Weights of a small image classifier: soap at rate 0.0034, held-out accuracy 100%.
Rows from block 2 of a small image classifier, named by matrix and row number. Rows with one number belong to one channel. Each number is 500 + 25 x the weight over its row's rms, rounded and kept within 0 to 999. All counts start at 0. Numbers have three digits each. After the name is the row's rms in percent of the matrix's.
After each channel's rows are labels from the 100 images, of 14976, where the channel reaches its highest value: "lies over" is the class under the peak; "strongest on" is what is common among them. Only what is clearly more common there than usual is listed. The data: rendered roads seen from a driver's seat, with toy cars, trees and houses.
# convs0: first 3x3 conv, stride 2 (model.blocks.2.convs.0.weight, 320x160x3x3, standardized in use, each kernel summed), inputs 0-159
# convs1: second 3x3 conv (model.blocks.2.convs.1.weight, 320x320x3x3, standardized in use, transposed, each kernel summed), outputs 0-159

convs0.230 098:503503488488498508485482474503452473520501504506499513557507520484488480492459490526466445461490461476504495536520522568518518507466513487496463508525511503471482522435516495471441500491535466496484505498518480506526505495522475495497476519509483537506473507524521511548484519455494500496485518485456540525541442460523562501516508522507466499512506511516545490515511496517474513539511495515508485485512462503530506518494471514544504548454531511524498540493490506530456468524480509
convs1.230 103:499458505489467487529442473537482489459534483468504505509484554482544492509517496513552502476480483484515478494478495494521494516494488476516509536503503528463511502528495459516520533461490497513494482492502488484503512474474458495479510484493466503508493516476524510479470524461507495493511520505504473483517516525522497545560464499493525478499518499473496479490484519511506517499487495497522525505513502516573537501478548456486520504486524474471488577517529531500497550469494478
lies over: marking
strongest on: double yellow line

convs0.183 112:492537553455508488511477542492523529452514506465503529530519499465466503465488497532496506474506535525506503518539483529510550522565474470509531524508487519475470498501496481467551471497550486501519481470443547511494536517481484475484527480507487532501495496471517511482482506510473478508533467508466507526498514473491467494508513475509501495476490488476480501491504490465499565480514537435497447492500510492523523449493513455515500478532508494508477504507486520502527481508547521
convs1.183 113:495470541465487486513530497527530514489483483467515492475520489490494511491533517539512527501508527537486535499507486479504462477479507473537472458521525469544495532502518491502455475509502519501505517547508472495477519538499483502509514521489481485502521489495538526462495494486474504441551481535520532515484498495496465517478486523501506517534482522497518495513522493493502492481514485537475535501485474520485459472499505535482494454507471477458511512509522485555478506426495502
lies over: road
strongest on: bends right

convs0.62 107:479474488502522517548460482484502541525494510505489484518492516542476497512498480540476516542510470497567511445489459499520483509475489549481531462529505517490481491494479492491523455487478492490520503511494491497484478533487505473489484493470513512511525497526506526549527501484523485508468509530509490486514492478501507501515524488514472501467498461533604501484495502477539527472466493501485518488466476492557456539516465495554456478529512532516488529500484503473483518444491479
convs1.62 105:473520471495496545485470472460482472489420548487507480506488500478459486496478487486514492524520477499530474518538480495469537516509502453490557518485463458527466509527495506523532517500502501519494533487521503507482518521461522456475516522515477517507472491496491483481473511510506497493495522535486482546480472487500469454477496522490492485481499474518524526488489469501466540504474471469512479489478496553529502535480495475482525464501504492465468515512520493470466499443493504
lies over: marking
strongest on: double yellow line

convs0.240 099:433507464484527475506473518496497501563468510503505491505486520528502508468536517483530489515487524546501521500479466461492460520502508545533511495539509520482511462484532458483526513487470535497553464508477520489554505495483504475502460462485495478517502508533525517546524498541502550506525522543475488485475483478480468470486518485474526519513514473449524470504491506503499531488519516445434477485536472484514487552500515501487484486483485517487481513499506522525471502479522517
convs1.240 097:468469481551497547479448493470511530499511469506498470525509489508511485503513519518483491500514525503529473514533527462497484514479498503531485523513502519488531513478541526534515532480483488538533512487506488478513538525498458533501469551500523491464489564544500575509465474504512515494532468538540497494480508477470494490499478514507514491515491479514523502520491445500505510479435512436471486499472529493447503502468451501492461450469500485534491525496496511534491494502521505
lies over: marking
strongest on: double yellow line

convs0.178 095:491504487485513480457473502513526481493528485518500509501484504514482487475507527528477541481511497508486501507509485518500514537502483499505532475476505491536536496553480426530473508503526511489505531510500508455471500552484497479457450516504495475532509473463520475527511508502511470522476473559559486481490457527513481513478480523505495490499529521500515504469553482511496477468497498538451467487519477443551499521490497504535528509494502563509521466533508437505482524527523471
convs1.178 099:543481472532501488453487501531493520493463483484554494525482483462492528527498532496431496508485503483512503489491495538449489541474504523504467493508498513455503567483512532529526489518497469531475531525502537504472452492506502492495484536495490467479509514494515542479496488486484522464525498517511477496505535548505492487482512433528494491528500471516549540481510475490508461516455519449478464471537479490484495519447492505491500506480504457492517433484482493478496536504496477
lies over: marking
strongest on: double yellow line

convs0.88 095:485521509482505498496469453519473512550548520497491525507528502497494478499509501507505505505522514509516524494516512455486500488513480545549500508550479513512515452493501461519479564530495429518460481484491498531516476538460501475499510459487505504472481470505480499481478505500509519494471486516468502508534489483510501511469491465513513578470528503555512474479491483520489475504524478480521479474519518438471489497504484493504524530547505501460514543463453525503537489504461542
convs1.88 090:535553506485521530482479510515495509504482467496510501519503547489526448483463491565467508498482523487537499517508519515460539513493490550482466521501505487501454529448476512524492480451476496528473506536503515498464487512498481505516528519480467512541542500499503472520471458486511489488534497436484510487474465496516529470539507493509471497517497530508486511506496531515524488484484441499492529496542510527494474484480478460519475498539519483507493509518504491554516443468509527
lies over: verge
strongest on: line: no line; bends left

convs0.284 097:476515512484479478461464507506520526480512502514501552502494525521451452440494501516504542517495487511488478553510554495475530519481480523503506456520484512497492489527464499492480479486533568486549535475476536511484526547539541504523508529466476508498489522488547486550482520476478517514485480526461487480490500474481479491505545466502455469538488487491521493477496466553528539472479513441503519484508472502503489483490505514513515479517513519497493472477533474502516487500519502
convs1.284 090:514496482449502513471466516476503498511473512515551502459515487515450508479483462488541505470531478502445469555532484555511492486496502460467505521475535460494486545500557477503461524518486471502467570531454497483534496518501500496491478541501507485523488499486480495521519489484514539498511485511485502530485488486474494487514492513525523504454498425509484483482491520509483527464487506484457534533507456496528559512519525505532549468506479488491469493510538506517460515457504494
lies over: road
strongest on: dashed white line

convs0.300 095:477511471527485511495483489478524501512512523499493484516496506467474533504465488530484480544491498529531518496521526494501509511487518481511487502509534496489518487499527493473472483503502527475502473537531492508527520479489504514509576505458500512518536465507463571531515484484518511466535504466475471459475465527507497496460485502547455450527565529501517506477447529462474518489511493476438518491531521461473507470530527501474482503464511543544494487495512472535479523509487500
convs1.300 094:516543489497553509521509475503491500520485502493529478525484487465510483532543484533493540497514477525485481493481489547496494474514477496490460504482481561479510481518504471523483521500537473496499484481495500504494495454505521503502484537494462449504482504552509500494489521508497510515478509470491503454522468516520550526516448464518511485505500494536540511502553433471508566484517520486470537544505513470484480492507462560528499498466510482499479470479490542516476481464481484
lies over: road
strongest on: bends left; dashed white line

convs0.65 107:543468533487485491532483550502493503540533532492454547491539465490486513485506490465476490515523473448495518492501458500519516463502496506529472529497484482499491514536522508495452520466569497463500490466482523539494471502472482493494512488516522522484454496510495464498477477533497459501527513541545521483499489451506529539504499523495533514452534435524490493495500515506508473464465466492512487516482540508487506470507515546506525478536497491460498515514479480487479500479541518
convs1.65 115:474494503505528508496484524491502481516492530486460540501508507492505520487515497464473497511490505500497466513517518519490492553522450508524529481499521488487486432513526562470535506478538513483543479532499499518478483491474505469487534501508506504521517491517530492490510513508491482526491504465443532522492509535478534456522508524488526467472477453538469522552507535524505507493466488509523533496519525478494522500486505524477478504540538539503489444491511518489502534565471486
lies over: marking
strongest on: dashed white line

convs0.51 108:512499467514496525492503524505499498499467512513493494513518467525490518488478487481491466504474503490500502501499503464490507484515535504495492555518528533467479514497511478465518503493468499514516499541510502506490488457491504546506491496527508525563435557486498530462440520532507484488520530533442473493502482499473514513507454512485524507503494484492410515526420454537469507568470505512505498530514496521531486499500482497514429477478489505516483510499469490498501513490486504
convs1.51 123:508491482491482486505514480518494484510506479482482498520493509463492498502487500466469509463504480518492505475492507479500486559471483489492496516508496504456509480509493493508514509498474472505448494503481509516534488532500486493486525528487510484466494505486502494471473462522484505452471499479496499493488501484479492489485503518493470505551494492502509493498483513491446473494483480495504475489500490491492490486457481515507488504486493509528488483467476490473517498506532485
lies over: marking
strongest on: solid white line

convs0.213 101:475478511477468525487529513505509543492448458499462480511479513519505490467463523490520472516496517469462512539474481477521504493526513480543483461508469500515466484475527481523481495544496564494507475485506505519542474483496508484500472487502533490473496484524474487506521540480510532489503544477521518477552521464491491514523454493507476481500511510547506565476470504518584490529484500513527475481478454476484498529503482525501480539488527512559499477515518487511487485481520469
convs1.213 097:476487514499525469530500513494477498500517516524527485502481498506530535488484493512552492533519522475477473504499525480509496483477486481488509518465550466479557492503508533475481480527485485480527540543513465494495466478550534464494496510497533497483492462502512487523532543466514523481487549527523482515536494496518514552473498517493548472509478516500510500532526533522522491531491512477491509484501511543498539492571546469500533513540502523492526503544525500512520508537497497
lies over: verge
strongest on: line: no line

convs0.60 105:520510493548524491576437473468521468528492497500518503480494477522486518494512477461448517491528483505476509458479569543510492523504518443538444501538468498454504498510513510441517497496485508499495478512527541505524497481477477499525505493468470506489499457468537498513453489469522503537529531559504508544476546476480483502521542510497493513498499482485517470507516511487499469524536473517530487496507502515512515517467538503483490506490483486505497500498487474504509507523459486
convs1.60 101:538507556478538466542507459488523505478459509501506503477492487538520511483518522508491468479457482517481461534527480530485470487551515462498466485538539503470504477471519470501466500497483519528517463460510507484535477502509496511501513447463489507467520488520509496513533495545498487526497474474497504484459501509506466504488536487490489528451522543519492492491527504527485548478513493510532491548497502543495544547488537529462495480471513524491479496465489472505531504534495472
lies over: car
strongest on: car

convs0.296 099:524474528494503492502509520497498530488479490450488472507493503444465505460486491503530469453512463495477466500483516444541528554480520542503467474540471535493488503519550520527485511523493556452496515454510479486486502505509517478493475511534511517541491520474495507498504537487490532501509461487479471491496484503522486508503464476514508507520513477517443540504462485526579542534492530525534473537500465511499515513472524503504488526478504491487484480511549497470518488482510488
convs1.296 094:496448504524467477504480491499493474482495500477465519487505476457494521547509440495517513477503493549452472528489490512509497470491540500507518499496516482499516536509525557473523515491485474481521496559490467472528516489524539521526458512546522489507519502504461507525508493521498533469446528512465507513510484493471552563482478481512505483525506463551521514479505506520485495511455502442481546547503496505549550542543489504509531494501463469448463493488488484525478521510500522
lies over: verge
strongest on: line: no line

convs0.126 118:475470476518535501524495503495469506484482537528470481503519490503464578502466493451498497458506467463504510497492504521459488479517498450544506514480518468445505498504524493531503471494472500476490495537480534519548504507536537472541491547509516506528505500464525503493509493487539536514529523578525512517525489492469461518480472496542489474491482454460506546490470497524522524496491510501467495493518531471451477521499510519465472494523502488502470490489528478496520518500528489
convs1.126 114:534563472512518511513537493499517490496483459531495496529515488512484515514524541491493505513497478514523521475514529496524472515569512489525508516487526478490511485487493511535528525494524516495521495494502530489495492497463527548495507519504490496476496537476526573462504515549521525524456482561520513509511545500520491522498548502492504507543521520502501496480460458527527524490500532498465525481513531491499519500501466518537501529540474526468491452510517538518475559528510486
lies over: car; truck
strongest on: solid white line

convs0.142 107:527470520524505525575484521465467479502468500503488481512567521546480474456512507477480542480530489508471514517479545537503477525502492469498489531554496520519490493504459470472501487459477506502471460482487489511534489536519510453536488524473548508500486484497515521490496504518499480533536522538521492496471523478519486528513491470520508498513519444474527517465511498459517511507501519473514484510499473466520511544490522505470463501505457447488484493473468509549496499499517467
convs1.142 104:516496504502498471485487497498511474496516464495515536509542498513473538508512526447497515491426485478478519535548482520493565515550525498496532498483473498543485514528478516462483480450469535531525483501553517501518493491517477470471502459513526497471521520490513528497548515551478537533460487553540497504510537592536511514486542497502516509515533513528513512514469463501508569465502501490477505491475506508488531553480528500492526519500476570480478453485505527465536502517528484
lies over: car
strongest on: car

convs0.5 105:478523508488515519507451494499496530490495510452490454499469513506496505538530470486480499491477538580509487537511466454489482535509489533510494520537493499541561486511501514533550542510481528478534481500523499493563490512507531510467508500502499505480514495460525535523529487472495511522510520473503490485494453580489469482478491467515512475507540533495480480488508467482493476501484476496475461484493538495496477479514522537536508488493470518496522448542512491500483485485484468
convs1.5 102:465517536500498505492507505509542428490552473510532458485484535487505523459533534458489528453501538560526528470521556521492491500509495523506514502481459520514519536502490497475472505524490467562492501481490551475510519492528506520459462493506518490509522510499455496498489488462496498480504503497510472468509521500494509485488485468481501505523454458489492527510510458521477527493486513443518499512477506530459483486510479460488484459474450460497493554454474473460486464522506494
lies over: truck
strongest on: truck

convs0.291 105:471554485474517567505490525481507463508503487530493491500449509458498518473507520488506523511490526505522554499496496501496477539505528474516501504502559555544507527494518485542502500449513530508474512550498529452468497543476515518510510505500463484479524480509489488507505490483508524476528481474479489492504463461531488505517479498485472493531513530496493508475528507450461523493529485444564488535479499483514451540476468471496454524483469489503476483506491487514480519506499532
convs1.291 102:488507476522478544517526481528514525493516497499450475497516521508491481463474467548501452513458479472520469498519507504521468522507489507548554502506488511494500485503510485482512532490471464533497459474546474512544532482503473516504475486516520506518488466522479476530465480456467474505460466488524494499524513457517498465516509480487483499501482493517477512513471516481485502559460537466470494467504533509505487519504526482483482462490483504527491517524471474484504501501507496
lies over: truck; car
strongest on: vehicles: two; straight

convs0.16 108:523510447489541505495494481522526500535510525512513524492473513518415507484521494480512494455549485523468452522474503468493477489524508505552522516484514487481506498498508480493517491514508479522478473469471528502536497496460502517451525511512531506478505474509532500512487510539509512497496510490505480474502446465497482500470494509531463518495492468552579488485463476527506516515495490515544495488525550489479512507446508518525544489501493486509494466559502506466526490468537535
convs1.16 103:504484490483492521522566517522525525503490511493487481538515458546512502493545550513496595501481535506486490524478454503495487516500496513456466536482430504508478504465502492499488508529526507512528515531497526494482450493529545520503477468473497495514458533511499478502517505513523465529538521505553482495538480512472495544492498502507506510507491523494525540537511477485523467488506512491499522475494531509469554509453573484444504496532486507495472544511516516525500502527488534
lies over: truck
strongest on: bends right

convs0.315 102:563483471508492458467539461505504533523495501517460545472495506505491507531494479470494474497475481481542478479542496494501484571500512532508480508524522510498491557493544471511517499501502525510515489484501523512514495481498495566495515481493470462473517494500484528516442518483506556532483515474464515506455514470520458492507505504503491557479504533548503475521539478484535493484493466514463474536496499504475474496490464511524506512468456507520506502480480545520488494450501508
convs1.315 097:527464507531550496494537507495479548506480465496496520542520525496518531529516508575531495494516500483493453421519507495491471495451482499510495550494539550507520519499502457489452532523518526558513460498518536492491448506493511512556522460500490479463490510536502487478436471530481461456542550482502496492486483502478497531505467510495479536509508527513536473497495496455498504524441476475502533484469507487502467467483455455475463455490477499519414496491499523482491488445507509
lies over: sky
strongest on: dusk; lamp; line: no line

convs0.265 110:459482495491515476482484501530505507501529512527481492493484484526492477517477515507514517483494521506490509498468494480509505494501523508485516562477514508513485496498501487474503480540438485493489544507500496464513482452558499524509509482490552503510447574475501512504511495527519521511521476472453491499504476494486509478532495477510488499501470447500422491563471462541499482563445506508487491493483477541513474486485443490490489526504514504551512527512505482490529513441492491
convs1.265 118:489458489501496511488470514468515485500506532504492470487529485521519521535535468527523487516548537520489533526523533493539490473457498486492523482489477526488522498545460506523479499491447479530499502463468478481524472501513524516493489505510533460505479505499451513486506469475484526475494532484510487511518495482503502473511487472502488484488486475485546489520481531496454482487513480467514499501492494485480453448471470467510497495487480519463495552490479469518500515475497460
lies over: marking
strongest on: solid white line

convs0.159 089:485518549500552483473494499552503525488469488507468531509499506482444507502469524489529506452452455524506469485527476470481497547480463498507476509505480512480490491532479470499491556487536502552523528537473543480491514530497533490513553529500502505518507453526498526532499502500485479514487474477502479505532493491481505482505526490553449492528536493523515518534505514523513481502535550485445481487496482491460506519463506476490459483493525492497471489470471517473488491462479502
convs1.159 099:523483512467485503472502505473460459508470488501460492492465532512509464511496476533493506510499512512480490489479470532543525517507509462465484517506518489485499469534506482500516514503516524477541479515518495499488498487563544505536498486548508523471543493465488529506519538502456483495497495534469479528453478506504498466463456497490467504531544509478477503498520480504527493538476465477511489505471506459454471504562502534482522522568512465528467511502509527520472473455523504
lies over: car
strongest on: car

convs0.87 101:444480473513472492519488487512477537552503508495472468466530486489542523465497509483517483494448505496475526458505480522456551528514496464498481477491496467500486474498536460517482480522498513514505473494511497501493500498498485463501541532514515503517518478514475522544554486482516542443511499569491436478494512515498505520471514472510524508485499550501538467485564538470472548482481471500484498478532487467511533523493515496501530526524483514501479483495493492493536518476499494
convs1.87 095:551555471507523480521545500478561503521499537513499548504524492521526519509476479501540473524492463478508466486530519504497549497502501545538448495500515507500521474470506535478516497551471516546508522486503497519504521502507543515520488537510483515513519511518539495510519509483533446496504523510483512516485500516510517481490506503502501454524497480510497503499519490478512513529484494487551521458499492526476455543498519508499487485552523433523501490495487573456500486527478524
lies over: marking
strongest on: double yellow line; dusk

convs0.272 120:488478470527488542520477497492459549504465482492486413534489477530471499498502460545511465505469506483466484479491494461529488523492504494542544461534506494549507510523499503494499483510475525490474453454562485498492476522508538499486487552534513500524466473504492519506505515489477542487484523476470503478494485485505466507470513490521505471495494504514537497433483575499550512485497534499508499523493524514510515494504535506481494533497503528492510477551494512512520488485500478
convs1.272 126:543466504535550495497472505498506531564535464505535534497504489500511502518536494496483538514540480518540492482536499510480550482476495515478522516473476521539529510521497537497512527538489531547536496508507496529526557492526522490542519527493487477471497507517519491490503481501541490493505490572499477502495504527518438499479501485474521534531490508511549474525498486522521493496543500493481487512473465510507559503541532495520505479527512480512503534519561503486469524547498527
lies over: marking
strongest on: double yellow line

convs0.217 106:474484511493492501515470502511559499506518503476500484506522475501498499510487500495508497514487501492482498516471499495532496469495529483496511501473515479537505499494487512487513498509425527487492508464490486525515486449456504562482470490504455506581402544472525527499480552511526551498484523503448488474466483522484519522529469478475499467493499532472499489531493500519538494532450512504516493508502510512504513494479491497480498495492510582499530493553513496496507497463478523
convs1.217 111:501504456499508477475581507494457477510484475501561503522501473505492499503490508463464505477474460452480522490486479492534521468500554501472495493497489474492472463422500512565506465442502503501511528497492490525537528481505487520503472520456494507557521492501496471442490497509507566502500500490506484477504480467515468505476500496494493481483487510524500516474510543491527521501496472417521493477539511475504490479502489481490504498491497471554502485470522523484478494521510510
lies over: marking
strongest on: solid white line; bends left

convs0.170 102:470457566468467456500537535501509505493467517522479511490503516530512502539479483507496532550511531481547499485493504523489490520469492536518507492481524536478491483479522507543476482511469498516484465484468480500541494450522534481492495452511478525513455519515461533500496505516525503500493491456505501507516467487494552526525472483495474495476439450518527515495493494528529518525481525474535520525512461509499516514495542513468454496488499538501481539496489502506469532442480512
convs1.170 102:464451495476452513441493487543520499459479510445485512475495487534532515516527438492479466504497534515493505507479525520510553511475489518490513495483466553514455502500478525507528515462433475501549489492492486513499477527488497459478456473484468516537515505476476475472495493505520496480476488454539479512549539498484492508513486522517489525468531467457483541506501525558525485505478519517522454447500507492515515504530469474471543535496491542520544497518515483504513509508504523
lies over: car
strongest on: car; line: no line

convs0.58 097:492489554469528466569470480462502471482450528528504494513505505496461548503475464497473526465517467496473492525477536510484488554496472516517488467489495507504513503497513510569500479477484491544495511528496490505514488535502542477526511493501513476521514513440472546483491512566474521534476511476463520531507517519495469487462489479525478510471539511475470518494480493543517486502495502529500513541492515536515469514502556494497474484519475457498467509496502499501499497511523540
convs1.58 099:501530537504517460498517470467500539501528474486518528479509522485461510456473462507507461527517529508458536541503493491491517499543478521469453513519453524507503531480517500486534468485461529494477474523532502526475466455521543513528548504520485515475505506553490506504505477554445506523515446450481525516483476511486503486528459465509517500488498463463455490482503483467498507482484470487468509504533489518484484513554508480471481534472483527531489528475455509470506505500540525
lies over: truck; car
strongest on: bends left

convs0.262 106:521470553464487505521468514513479500501510519474462538469507514518527537490518510447555499497488489500515502516465544520536489531509509506480501483568503467484505508495531477498477507491479494495479477521488517483525495466518560507512487454487523473466485504517521473474514485478505524495523490534514498504525469494493512483530458468529499482480480459517479497474497463596483492497482510510496492509505582528514458491519505486488487501462491495509502559492488488520487524449475483
convs1.262 123:496464516481447504514429441498460468473479441456549483476502505536522459447490459494483533481502485463473442483527542511523491467452508517467520493495476540499484513496539487466500559480469475476499468516495479528502459525487476504486470477500460469489460485496452510490514507482471524489528516442498499469484515466465499521521456484504508466529481480478541476511507518508483502490515525485504493551476442478506503448510486509491494526486484511498491525476518520501521487489459485
lies over: car
strongest on: car